Weights of a small audio embedding model.
Model: 6.77M parameters, log mel input, arch pvt, norm layernorm, activation gelu, patch size [4, 4], depths [4, 4, 4], widths [80, 160, 320].
Data: trained on struck, bounced, scraped and rolled objects made by modal synthesis, 25.2 epochs.
Rows from block 5 of a small audio embedding model, named by matrix and row number. Rows with one number belong to one neuron. Each number is 128 + 32 x the weight over its row's rms, rounded and kept within 0 to 255. All counts start at 0.
After each neuron's rows are labels from the 100 clips, of 14848, where the neuron reaches its highest value: "top examples" is what is common among them; "peak in band" is the frequency band that holds the peak. Only what is clearly more common there than usual is listed. The data: struck, bounced, scraped and rolled objects made by modal synthesis.
# fc1: MLP up (model.blocks.5.mlp.fc1.weight, 640x160), inputs 0-159
# fc2: MLP down (model.blocks.5.mlp.fc2.weight, 160x640, transposed), outputs 0-159

fc1.31 [149 100 171 132  93 138 178  82 173 139 126 179 158  87 151  84 178 170 105  83 126 148 156  76 109 119 153 105 110 122 153 109 175 145 147 103 121  96  86 158 154 123 127 175 136 131 111 138 143 151 160 108 165 134 147 152 166 133 188 140  79  84 148 138  78  89 198 127 101 153  97  92 172 169 162 171 148 105 131 174 102 115 151 148 177 120 101  89  84 176 115 167 167  96  54 104 167 137  70 116 118 107  98 145 118 117 135 154 134 163 158 157 150 141 112 125 151  74 123 113 127  98 169  91  68 176  96  95 159 162 160 169 124  78  92 177 126  87 104 171 116 156 139 167 175 161 150 106  78  86 177  97 166 163 162 154 154 133 101 116]
fc2.31 [ 96 128 155 123 137 159 219 104 146 100 168 133 129 159 156 145  79 160 125  51  95  73 125 100 146 132 125 136 147 155 169 114  86 106 172 158 125 151 145 147 134 159  97 142 117 128  85  93 143 130 149 166 171 114 131  44  83 162  67 186 136 111 147 133 161 115 156 174  72 167 161 136 122 137  88 163 110 154 149 150 111  86 124 119 111 133  59 126  89 176  96  82 112 133 157 118 136 100 110 130 100 148 102 115  79  70 118 163  79  64 114 162 147 185 158 135 113 117 139  98 107 147 108  94 116 100 110 118 147 150 127 113 132 147 119 162 155 199  87 117 125 130 122 143 165 117 132  65 116 189  91  76  75 118  77 181 161 187 155 140]
top examples: hard striker
peak in band: 4000 to 8000 Hz

fc1.416 [ 75 140 114 161 167  95  85 137 118 119 174 103 110 119  72 139 111 120 111 197 100 133 164  91 141 113 112 115 129 126 146 115 104 132  88 161 106 138  97 136 157 127 125 151  78 110 200 126 152  72 115 188 135  93  82  99 165 168 139  82  81 154 177  60 145  93 156  94 145 146  98 142 147  78 179  71 115 123 115 100 178 153 132 110 145 132  65 171  95 166 143 120  91  85 152 107 144 149  89 167 172 137 177 159  83 144  93 134 149 166 138 132  97 112 169 123 143 111 132 168 145 195 180 170 132  89 111 129  86 135 114 126 120  94 144  98 100 115 173  81 110 128 117 199  95 147  99  84 195  80 104 135 136 100 145 124 177  67 127 154]
fc2.416 [ 71  82 123 155 115 140 179  83 150 155 171  88 124 154 121 112 134 122  66 147  56 106 105 161 138  99 114 160  84 123 102 121 128 142 126 133 147 116 132 131 101 136 177 159 151 159 120 126 137 125 207 111  82 134 124 118 106 154 136 157 192 172 103 145 176 156 129 128 111 195  85 140 188 123  93 118 150 125 167  76  86 125 137 156 116 168 176 154 131 177  50 156 169 117 146  96 162 154 162 102 195 133 126 142 116  90 176 119 160 123 100  72 120 180 136 122 138 123 177 143 139 209 106 140  55  67  91 108 134 125 110 173 120 135  96  80 132  93 133 119 143  94  95  69 125 135  81 118 196 136 168 157 127 113 168 143 120 105 104 141]
top examples: one hit; repeated hits
peak in band: 250 to 500 Hz

fc1.40 [161 142 166  96 137 155 113 121 134 129 127 117 110 139 133 159  51  64 133 117 127 116 150 122 137 110 114 127 132 101 148  33 113 144  83 101 146 119 169 131  88 104 173 165 120 139  90  98 102  81 155 118 114 165 113 165 156 145 115 198 132  95 129 120  98  39  90 112 100 155 118 152 120 178 172 142  71 128 118 117 108 153 106  99  90  79 188 191 115 163 105  71 138 137 161 109 124 208 162  95 122  72 111 136 120 134 144 117  74 113 100 121 109 148  92  85 177 135  59 128  78 152  79 110 121 120 128 176 162 130 116 103 117 202 108 106 132 139 181 131 104  92 116  80 113 153  87 136 131 110 162  50 104 136 128  85 115 156 156 105]
fc2.40 [150 116 116 131 147 127 111 121 100 122 133 102 143 124 110 161 162  84 109 111 102  73 181 183 175  91 129 127 136 182 209 100 121 167 134  98 128 171  80  84 107  92  82  90 169  65 177  84 155 108 172 105 136 106  89 175 121 161  95 194 133 169 168 122  96 114  95 134 155 128 117 158 170 132 146 147  97 122 150 146 129 171 132 100 172 131  47 100 191 174 181 119 150  98 103 183 102 108  98 146 146 152 112 126 142 141  81  93  98 120 153  84 166 158 123 107 117  88 113 147 115  93 139 157 106  85 159 144  93 113 149 119  80 123 179  78  99 181 157 136 168 142 146 166 138  92 126 149 109 147 135 164  90 156  79 164  99 196  95 122]
top examples: mains hum
peak in band: 0 to 250 Hz

fc1.45 [109 119 123 140  81  93 140 101  95  87 129 172  92 166 169 109 128 165 143 109 108  87 107  90  85 142 105 158 155 166 162 199 135 105 177  93 156 131 100 102 145 173  83  85 112 141 120 150 161 180 110  99 153  39 106 123  58 110 125  71 135 108 124 108 114 239 110 142  97 140 115 137 118  89 101  90 159 132 117  96 105 144 125 114 132 154 130  65 135 102 115 190 110 143  94 169 160  84  97 139 113 168 102 114 151 174 117 133 115  95 135 117 163 111 195 136  86 117 212 169 133 103 100 144 124 136 173  33 114 147 165 181  92 106 135 128 123 113 111 105 145 115 103 180 147 160 137 126 122 179 152 174 135 155 127 151 147 141 123 134]
fc2.45 [155 103 143 127 149 144 120 146  93 147 116 101 175 123 107 176 119  74 125 144 107 109 187 185 170  81 126  97 156 174 189  87 116 182  98  98  95 171  95  73  91  80 106  92 136  84 168  82 137 113 179 112 172 142 133 175 162 164  62 195 142 129 176 137  71  94  99 122 158 131 133 163 156 160 169 154  84 148  99 159 130 164 116  86 156 116  72 132 163 168 159  78 161  90 120 178  91 119  72 147 147 131 100 124 147 131 114  94  95 115 165  86 165 142 106 120 138 129 121 106  87 112 122 171 128 102 172 145  90 152 130  98  98 152 196  83  95 185 174 129 153 156 133 151 159 118 121 143 119 125 113 134  90 141  86 126  98 174 100 109]
top examples: mains hum; clamped rod
peak in band: 0 to 250 Hz

fc1.350 [111  90 139 140 177 130 150  93  84 101 143 182 125  99 115 132 189 144 136 125 108 108  64 134 137 133 121 165 115 138  99 185 186 141 159 118 145 137  98  90 118 108 143 136  99 112 167 164 157 178 168 131  85  36 122  77 124 104 179  70 118 138 135 128 122 164 183 145 103 126 123 141 137  91  63 144 153 114 137 109 158 172 109 150 113 129 110  68 178  92 150 185  70 102  82 145 124  46 100 163 118 150 166 134 125  95 120 162 127 118  79 134 100 134 179 177 111 108 165 151 131 128 160 142  59  99 137  95 119 113  88 182 122 128 127 141 182 108  63 121 161 135 154 150 145 131 133  82  68  98 125 180  82 107 130 181 140 127 166 161]
fc2.350 [129  82 118 153 109 132 145 112 114 125 144 131 133 140 131 168 120  88 153 114  81  94 178 164 138  79 102 122 158 161 185 109 162 166 145  86  99 134  74 121  99 101  85  82 133 100 153  91 173 123 190 113 181  88  87 152 122 156  62 184 132 143 170 127  74 116 123 153 147 132 101 166 182 109 180 133 104 141 145 144 124 140 134  94 142 154  30  92 165 126 161 120 148 104 121 188  83  92 106 144 103 162  89 108 149 163 102 108  99  77 140  69 172 140 148 137 132 136 151 157 116  78 149 182 101  88 156 129  77 161 162 136 112 113 184  81  83 191 139 116 166 125 153 168 162  82 109 153 100 139 109 154  86  92  87 169 108 157 112 124]
top examples: mains hum; medium
peak in band: 0 to 250 Hz

fc1.427 [116  74 165 112  97 137 131 158 108 186  83 135 174 105 107 169  84  80 130 108 135 154 105 195 117  63  85 103 123 144 121  51 126 112  77  95 135 105 101 111 161 103  60 171  97 122 124 111 129  75 126  63 117 113 156 159 167 147 146 111 111 109 153 159 136  76  62  98 167 141 115 189 117  92 122 120  96 158 107 146 115 193 157  85 111  92 222 129 118 144 145  93 168 102 169 147 142 179 109 139 140  87 136 172 125 107 116 118 135 117 132 110 197 157 168 147 157 182 159 139  85 112  97 149 198 153 164 177 140 156 125 129 122 148 184 110 125  86 149 133 108 126 163 129 140 166 120  89 108 109  96  90 105 110 148 124 137 137 172 152]
fc2.427 [110 117 125 132 119 106 140 129 127 130 111 171 145 109 124  86  53 159 177 114 157 190 113 106  81 133 132 125 169  64  48 125 132 122 148 155 132 107 158 150 117 149 171 151  84 183  55 151 153 166 138 126 130 127 201  72 153 114 161  80  80 114 130 110 142 146 145 153 134 142 115 156 126 128 126 126 154 145 101 106  78 104 165 152 107 141 199 136 106 108  33 112 114 130 155  71 139 110 130  96  62 114  47 117 130 107 181 134 124  91  88 126 135 100 103 150 152 195 136 104 131 126  44 122 152 165 103 135 140 154 151 152 156 140 115 145 119 143  68  93  79 108 107 146 180 154 121 154 132 170 106  86 143 132 130 120 157  79 139 193]
top examples: hard striker; scraping; shape: membrane
peak in band: 2000 to 4000 Hz

fc1.265 [107 119 166 123 133 145 135 178 105 167 110 169  70 160  99  91 100 144 121  80 160 118 160  99 101 116  69 119 115 142  86 162  72 116 102 107 103  98  78 129 142 100 166 103 127 123 168 142  64  94 118 102 161 158 114 134  64 169 172 150  70 142  93 139 112 134 107 121 172  78  78 185 121 175 104 199 111  85  95 112 135 101 141 107 134 149 174 164 114 129  91 158  89 173 144 119 132 165 131 108  96 160 120 112 104  64  97  85 166 153 146 188  88 118 155 124 109 186  59 161 124 121 112 149 124 142 133  80 121 141 121  94 108 179 117  93 113  90  81 144 111 168 121 170 114  72 169  89 113 108  72  61 135 120 116 173 111 159 104 124]
fc2.265 [ 89 169 174 112 110 181 108 188 139  77 135 181  92 154 106 109 167 115 102 100 161 112 146 142 130  92 148  97 116  73 126 152 104 174 142 168 163 162 196 121 161 144 177 135 175 116  95 109 116 147  92 110 129 181 195 170 117  90 114 124 104 103 124 179 155 181 157 153 150 138  96 127 131 126 115 105 136 107 164 126 146 101 108  98 103 126 156 176 137  86 130 101 133 153 181  80 157  89 150 102  95  98 170 104 203 125 118 124  81  89 128 130  56 100 118 173 143  68 113 148 179  80 117  95 129 175 102 152  80 178 150  81 147 104 109 108 172  58 158 143 106 153 153  85 100 100 123 128 122  92 147 108 106 147 104 142 129  57 136  90]
top examples: one hit; small
peak in band: 0 to 250 Hz

fc1.596 [ 96 124 146 114  72 152 119  96 133  96 128  95 155 162 107 103  75  88 120 121 149 134 114  89 156 174 142 154 137  96 138 112 107  73 130  59 127 147  86 123 210 144  86 139 130 197 191  62 117 161 125 169 103 150  93 174 101 152  99 135 142  79 166  86 113  75  96 159 124 172 111  93 138 117 170 112 141 137 144 111 144 125 182 136 114  63 183 175 125 119  95  98 149 136 114 134 127 136  86 142 182 173 153 183  94 130  88 141 102 113 155 111 147 106 144  74  87 120 115 167  88 174 118 164 158 113  92 164  49 110 140 118  93  56 115 127 143 171 148 101 121 104 137 129 123  76  89 163 165 168  96 111  72 157 112 138 168 111 110 144]
fc2.596 [143 159 132 138  90 137 121 138 218 117  68 123 105 148 160 198 178  48 150 110  99 104 154 109 109 112 125 151  78 135 167 167 116 162 125  95 143 104 133 172 118 113 115 134 164 133 157 157  55  89 159 138 115 111 138 122 110  87  83 120 169 114 113 158 128 112 130 108  58 119 186 164 139 131  92 154 111 108 123 108  84 124 154 146  70 130 169 128  85 111 108 117  92 157 166 149 186 129 186 124 176 131  47 131 147 115 119 164 120  86 118 137 159 146 156 197 202  97 170 100 129  94  58 142 129 127  84 152 110 151 109 141 136 142  79 107 172 101 112 142 134 102  97  94 117 143 131 114 105 131 126 155 152  49 178 133 122  82 132  80]
top examples: one hit
peak in band: 250 to 500 Hz

fc1.201 [127 196 159  78 156 123 130 118 136 178  92 116 102 135 132 164 172 129 124 149 115 111 157 181 196 110 122 120 102 125  90 137 142 159 165 101 118 164 102 156  50  75 114  88 105 154 112  45 141  61 132 143  84 112 161 158 141 162 144 159 103 127 140  96  99 108 143  77 120 157 149 146 105 162 157 163  85 143 162 155 185  92 104  82 121 134 103 171 140 171  97 140 123  76  94 159 119 178 121 148 146  96 109 172 131 117 150 121 148 134  83  96 190 109 139  97 128 111 115 164 159 180 115 151 147 154 119 201 125 157 178  79 121 102 129  86  66 153 184 100 163 165  66  95 112 182 110 115 142 130 102 132 126 127 100 103 176 100  97  79]
fc2.201 [149 143 119 113 115 112 139 147 193 173 115 124  95 102 115 196 101  94 119 186 110 142 110 145 129 139 161 148 109 136  67 130 183 123 102 144 111  85 118 154  98 138 134 130 119 116 162 119  90  74 141 123 139 121 136 147 122 106 140 139 142 104 212  84 164 108 189 118 140 105 138 115 133 129 173 109 108 105 121 169 149 138 117 121 106  91 110 160  49 109  90 121 165 135 150 145 132 178 152  94 120  85 107 116  70 118 143 147 163  87  88  94 145 149 128 153 207 133 112 104 161 129  75 182 214 119 115 157 127 145 133  94 153 139 151 113  70 139 156  94 174 179  61 157  98 190  85 101 129 131  63 134 142  46 149 121 173  59 130  85]
top examples: hard striker; one hit
peak in band: 2000 to 4000 Hz

fc1.170 [131  73 103 182 171 161 131 135 128 121 166 161  83 111 102 122  82 136 156 178  78 165 161 131  73 119  78 120 167  79  82 139  98 130  87 186 172 104 155 105  61 137 150 115 102  84 112 170 136 169 182 146 104 152 151  68 182  91 120 147 132 128 102  88  85 139 101 171 173 103 101 111 143 168 116  88  96 118 163 148  60 127  87 101 152 125  97  60 213 126 124 119  79 118 167 135 133 148  75 123 116 129 157 168 120 159 161 132 133 174 150 109  63 100 109 133  76  95 112 114 116 113  98  78 116 160 131 148  99 140 171 133 150 161 100 110 137 113 128 118 203 152 122 134 129 155  99 141 155  95 181 155 154 165 131 162 133 114 100 155]
fc2.170 [104 171 162 145 133 146 154 135  49 156 136 145 136 130 157 102  91 128 135 108  76 132  73 131 118 120  99  97 169 128 130 129 113  86 145 108 108 233 180  56 181 174 192 149 111 139 109 192 126 105  86 147 147 118 127 161 121 147 118 110 114 118 112  92 122 119 138 112 140 121 115 109 122 136 153  82 137 156 120 100 100 137 112 116 107 105 125 113 119 132 166 160 118 124  83 115  97 127 116 150 120 153 165 186 159 140 145 108 123 145 168 140 156 108 103  65 102 141  96 168 144 131 129  68 139 190 149 131 136 104 129 119 108 107 106 162  82 174 125 133 128 154 145  81 137  71 118 100 175 128 153  36 172 255  45 149 131 138 162 140]
top examples: repeated hits; wood-like damping
peak in band: 250 to 500 Hz

fc1.561 [129  82 109 138 147 128 163 125 141 166 168 133 156  82 155 122 107 128  84 190 143 165 111 116 180 141 144 126 132  99 100  61 118 148 103 117 128 160 121 110  67 131 161 204 109 137 138  87 158 133 180 145 107 180 198 169 203 125 142 127 145 135 138 163  82  85 145 157 125 143 141 100 129 200  89 187  75 141 135 167 145 115 161  77 128 136 143 196 112 142 148 154 179 121  99 163 117 114 105 117  83 158 175 135 124  81 217  79 157 111 120 134 117 154 133  76 112  94 139 101 101 140 112  85  40  86 129 133 125  99 147 111 118 142  95  94  94  83 179 150 133 155 120 114 119 142 124 172 172 121 161 150  91 144 157  98 135 153 124 181]
fc2.561 [114 113 133 129 154 164 152 110  95 110 157 149 155 145 128  45  97 205 130 120 180 199 121  97  79 114 120 108 102 101 148 137 130 124 111 142 142 145 171 101 149 121 135 154 108 182  96 152 144 165 100 151 126 122 140 119 113 116 108  84 104 114  53 141  78 184  95 148 126 122 122 126 123 124  53 121 133 159 147  83 107  99 114 162 118 148 170 104 176 103 143 144  97 126 121  95 147  90  94 172 145 146 170 174 191 138 146 131 122 120 166 207 131  71 129  87  31 155 167 131  98 133 147  96  82 171 158 118 148 170 121 126 126 106  71 134 177  99  77 131  68  75 139 131 143 112 122 133 154 144 186 137 168 213 110 138  96 105 137 126]
top examples: repeated hits; one hit
peak in band: 0 to 250 Hz

fc1.283 [ 96 121 143 123  85 124 110 129 116  92 149 158 133 111 123 107 155 146 133 123 139 118  82  91  79 161 134 139 129 133 116 215 175 131 146 127 156 149 122 112 181 151 121 115 115 114 114 161 151 171 113 102 123  62  85 154  95 106 123  80 135 145 110 130 139 235 170 111 120 111 101 134 154  64 154  76 174 133 138 107 108 127 143 131 107 155  71  31 155  76 136 153  92 108 136 149 137  82 105 158 101 201 153 134 124 187 116 158 113 127 150 126 146 126 178 167  86 124 220 148 163  83 106 144 129 117 143  64  94 131 151 133 128  32 160 152 131  97  70  94 139 142 134 190 134 128 133 129 147 128 104 201 115 118 128 170 112 133 128 148]
fc2.283 [168 110 137 120 125 109 114 137 107 146  85 102 146 116 110 189 128  73 123 141 102  89 148 168 184  95 128 131 167 185 168  99 119 169 119  89 110 168  98  90 108  96 101  96 151  52 157  80 123  75 174  85 150 134 104 191 157 165  92 185 155 144 196 114 115  93 118 107 172 131 129 165 142 152 202 171  90 115 124 174 152 180 123  95 171 113  59 133 149 170 166 111 156 121 116 174 104 124 103 137 139 117 120 119 100 129  93  89  99 123 134  64 182 158 114 142 176 117  95 115 110 121 120 174 158  95 152 151 102 112 135 115 113 141 220 111  70 199 176 107 148 169 137 138 130 137 118 135 112 131  98 117 104 120  82 121  98 171 114 119]
top examples: mains hum; one hit
peak in band: 0 to 250 Hz

fc1.470 [157 107 139  96 155 157 163 118 165 176 108  55  87 158  87 169 167 105 105 102 137 167  98 117 140 168 166 183  68 141 122 205 169 128 146  99 142 167 117 136 104 164  94 181 102 137 156 132  93 147 132 137 153  89 164  78 128 128 157 118 142 151 168 131 138 134 117 183 127  97 119 105 106 132 185 176 150  94 124 139 153  63 112  87 156 127 104  88 112  74 164 122 128 104  92 135 105 146 144 132 122 163 144 123 173  63 200 162 170 139 152  98 100 135 139 142  93 100 147  83 171 145 180 123  84 110 161 107 175 148  64  87 128  93  55 125 131 147 108 141 135  90 173 200 154 159  89 134 136 160 113 136 137  73 113 143  83 166 147 129]
fc2.470 [166 103 135 127 131 112 109 139  97 148 169 110 194 104 115 101 100 117 161  72 131 158 181 129 174 120 139  80 172  92 140  93  97 183 121 122 139  86 129 109  86  67 164 103  67 132 111 106 182 168 185 144 132 174 115 113 114 167 126 137  83 140  99 151 111 104 103 185 157 161  85 167 143 134 107 120  84 172 120 164 159 186 120  99 179 138 118 115 158 146  79 136 153 105 116 127 115 138  79 114 137 142  39  97 150 174 131 106 102 153  75 126 139 144 110 137 124 123 145 150  69  64 140 110  73 107 160 144 139 133 183 167  75 135 128 108  97 197 121 141  86 107 146 170 181 103 165 179  76 156 122 121  95 136  99 139 100 162  95 176]
top examples: mains hum
peak in band: 250 to 500 Hz

fc1.380 [152 162 143 127 105 180 177  94 100 110 152  96  97 122  89 179 125 111 102 148  85 101 119 117 164  93 110 155  85 147 185 171  64  91 177 151 116  91 156 139  96 133 167 104  79 189  85 115 127 124 140 169 114  85 127  95 163 161 133  84  97 111 146 170 102  79 173 142 135 127 148 138 117  78 148 163 121  98  91 163 126  87  87 140  72 156 173 134  74 147  81 148 129 173 107 154 182 142 100 183 174 106 149 145 152 128 172 149  87 145 117 111 179 107 120  59 148 126  91  91 116 128 134 147 126 141 162 100  86 135 122 138  95  75 143 167  93 108  80  72 112 138 167 149  84 118  73  99 152  82 109 152  68 128 113 171 105  71 122 146]
fc2.380 [109 187  91 157 156 132 138 121 141 157  83  94 149 144 114  70 110 115 152  88  73  84 125  99 152 156 116  92 116 171 169 166 113 142 158 123 185 107 143 139  65 119 156 130 109 189 134  74 154 161 129 116 142  81 153 111  71 157  92  81  90 119  99 141 159  77 125 162  60 103 102 196  56  90 136 118  76 176 152  91 100 152 102 109 157 163 163 164  78 183 104  89  95 149 143 129 143 109 130  86 144 112 129  71 149  97 170 140 158 116 114 138 112 155 130 184 173 130 175 112 131 123  94 171 108 144 163 117 124 140 116 144 132 201 132 123 170 146 130 163  58 168 116 137 138 138 153  71 160 175 152 177 116 122 151 142 129 161  95 134]
top examples: hard striker; repeated hits
peak in band: 4000 to 8000 Hz

fc1.564 [146 139 111 102  59 136 164 136 118 130 130 146 108 148  88 180 163  93 108 130 148 111 146 145 151 123 120 137 153 129 125  57  54  95 116  88 106 152 173 155 158 111 153 142  85 145 103 121  99 108  59 109  85 139 139 139 161 154  96 191 129 139  91 114 147  66 122  66 136  93 111 155 166 163  96 124 120  88 113 109 177 112  87 108 141  86 188 185 118 187 150 167 188 104 128 102 158 160 130 100 173  88 141 105  81 169 130 115 126 175  88 158 126 114 189 103 121 114  83 128 153 129  95  71 146 140 134 124 170  97 131 105 147 113 161 135 113 157 140 167 127  70  92  60  97 107 176  84 159  97 103  75  73 116 109  67 166  96 124 117]
fc2.564 [ 90 162 183 124 131 138 157 112 190 128 114 128  86 111 141 116 186 177 112 119 181 109 101  85  84 159 119 128 106 135 132 170 159 126 142 117  93  73 108 177 188 151 144 122  98 145 144 153  71  74  80 130 118 138 110 100 111 102  62 114 147 123 107  85 122 142 178 128 129 103 136 116 116 115 122 156 146 128  95 111 151  94 123 125 101  80  65 161  96  93 156 106 111 158 171 124 137  67 142 174 135  86 159 189 122 108 110 169 154  95 148 119 108 120 190 148 138 152 173 124 182 161 140 134 130 164 102 126 164 157 106 113 150  94 152 135  75 117 164 135 139 155 131 144 110 170  79  37 136 123 116 123 142  27 149 131 176  47 164  75]
top examples: one hit
peak in band: 0 to 250 Hz

fc1.79 [155 189 120 167  91 164  94 112 144 132  40  75 173 132  87  87 149  80 119 161 103 157  95 101 118 172 135 170  92 180 168 149  95 102 157  94 163 174 147  85 110 138  97 145 158  92 146 108 145  89  66  85 176  76  86 164  93 109  96 168 118 144 102 139 109 104 112 111 178 165 191 154 163 143 141 110 154 176 155 116 119 125 124 120  98  87 108 136  97  92 110 110 140 145 133 109 117 171  89 125 159  76 141 160 113 166  75  77  84 154 166 162 108 120 186  91 102 143  77 143 135 127 153 110 155 174 183  82 154 172  66  91  78 145 127 122  90 108 153 123 157 105 115 151 143 133 102 111 114 111 134 107 145 176  91 150 157 165 109 128]
fc2.79 [146 145 128  90 107 133  78 142 120 114 131  96 121 147 136 152 160  82  97 162 102 116  96 124 143 128 106 159 125 154 156  75 121 113 130 103  92 122 120 143 164 128 130  98 150 117  99 125  65  88 122 154 102 169  69 208 172 122 115 105 192 134 115 134 149 118 102  87 123 132 175 116 135 114 175 102 123  97 108 149 132 140 133  99 142  58  72 122  81 147 176 136 134 146 117 160 118 127 159 149 163 130 176 191 142 174 130 113 133 187 218 147 132  73 126  96 137 110  59 119 123 151 135 183 137 140 182 110 128  67 188  95 141 105 145 109  49 114 181 131 164 109 184  97 105 191 134 107 147  63 164 122 148 114 160  81 140 141 136  51]
top examples: mains hum
peak in band: 250 to 500 Hz

fc1.157 [148 150  79 153 207 113 177 130 103 128 193  92  82 141  87  69 128 174  96  92  75 164 122  82  97 105 146 153 132  94  93 174 190  72 129 174 148  92 113 140 113 149 108 189 133 161 155 129 185 161 108 116 102 111 106 111 179  65 123 121 119 160 147 123 175 132 200 122 147 153 111 108 163 120 126 129 142 117 114 109 143 149  95 146 150 124 136  66 148 145 183 161 112  97 154  95 140 129 170 101  80 110 209 144 116 126 179 128 180 155  78 146 130 116 142 125 109 143 181  86 136  91 162  90 113 148  85 152  97 143  99  74 174 122 158 161 137 162 144 176 139 124 159  85 154  59 108 132  95  84 131 140 134 146 120 172 104 145 129 148]
fc2.157 [158 103 111  84  72 119 103 144 152 173  89 138 133 113 127 177  82 120 140 154 166 172 134 128  99 143 142 124  99  97  23 108 147  86  98 142  96 135 175 142  98 190 156 125 120 150  72 126  75 127 108 132 137 151 180 132 142 135 188 109  81  84 171 121 155 139 150 118 143 121 168 121  84 125 154 117 118 115 108 157 121 119 104 138  95 112 232 199  52 102  24 113 157 150 136 126 124 188 147  82 115  98  78 111 117 140 141 139 147 157 111 145 111 141 112 150 181 142  93 104 146 148  89 165 224 133 133 124 141 114 144 130 129 135 107 149 119  80 117  89 128 140 106 105 104 191 126 146 113 110  68 118 150 109 142  99 160  99 122 141]
top examples: hard striker; clamped rod
peak in band: 250 to 500 Hz

fc1.48 [154 177 116 106  90 146  94 125  99 107 161 125 163  94  85  99 170  62  94 130  78 173  98 119 107 154 108 112 119 110 151  81 130 182  87 139 149 180 105 114 152 152 186  99 125 107  73 119 104 163 151 167  87 144 137 153  93  87 107 167 158 149 149  98 166 156 108 102 114 103 134 174  86  76 165 151  98 103 134 144 108 184 106 120 171  99 173 113  90  91 110 147 152 145 161 139 139 186 110 138 154 113 111 136  94 173 104 169 122  98  93  97 180  83 136 171  90 137  96  77 139 171  81 102  92 183 107 120 142  95  98  97 161 180  71 165 146 144 136 173 132 102 178 174  84 108 100 184  94 121  77 163  96  97 134 100 132 115  87 106]
fc2.48 [106 164 113 112 189 155 108 165 217 168  88 155  96 150 173 153 188 180  80 212 156 144 165 135 117 138 166  96 124 127 142 117 156 112 122 123 131 122 137 138 133 108 148 132  83 158 126 176  96 116  77 124 107 159 106 124 132  70 117  76 154  87 137 100  90 158 105  72 123 113 120  92 135  98 123 154 106 146  86  97  95 105 142 101 148 168  40 194  74  85 209  87 131 108 136 134 109 113 143 173 152 147 174 140 178 152 166 160 150 110 118  61  95  90 139 112  87  94 122 160 117 138 143 139 186 147 123 144 167 139  90  93 122 116 116 193 114 106 165 161 153 156 131 150 104 186 173 106 160 128 154 115 115  98 130 121 134 101 122 136]
top examples: one hit; thin (high-pass)
peak in band: 0 to 250 Hz

fc1.233 [ 94 118  92 194 104 120  97  69 111 153 187 167 169 156 172 131  94 167 148 146 179 142 140 154  82 173 136 149 121  98 124 180 135 144 168 194 173 154  94 170 131 136 161 129  94 155  73 162 118 149  62 109 142  69 160  71 153 147 151  85 154 151 153 121 182 108 160 123  93 111 174 132 109  64 126  90 142 147 121  59  60 128  86 184  92 147 104 152 144 137  89 167  87 136 161 125 112  87 173  98  70 149 183 123 110 111 108 101 100  86 171 170  81  90 176 124 130  98 140 100  95 150 160 132 124 105 141 144 132 110 108 144  86 111 146  88 164 118 132 146 129 100  99 121 159  86 139 135 159  82 108 133  91 137 166 140 109 157 121 103]
fc2.233 [158 107 135 128  90 105 165 158 175 173 103 104 115 118 120 152  72  92 165 168 111 141 101 157 115 131 147 133 135  93  53 114 154 131 117 151 110  95 105 181 111 175 158 118  97 130 156 140 109 114 142 110 136 131 144 136 153 129 133 166 123  78 217 114 131  97 201 141 156 133 135 125 126 120 187 110 126  96  95 156 160 109 113  92 106  88 138 159  74 109  66  90 153 134 175  96 112 177 159  81  93 126  82 152  89 127 126 148 139  93 116  83 142 144 139 144 199 150 118 148 139 110 113 195 186 132 135 135  95 146 187 116 151 133 186  92  57 136 130  84 167 209  93 154 149 194  92 151 124 135  92 119 121  59 171 104 160  91 137 154]
top examples: one hit
peak in band: 0 to 250 Hz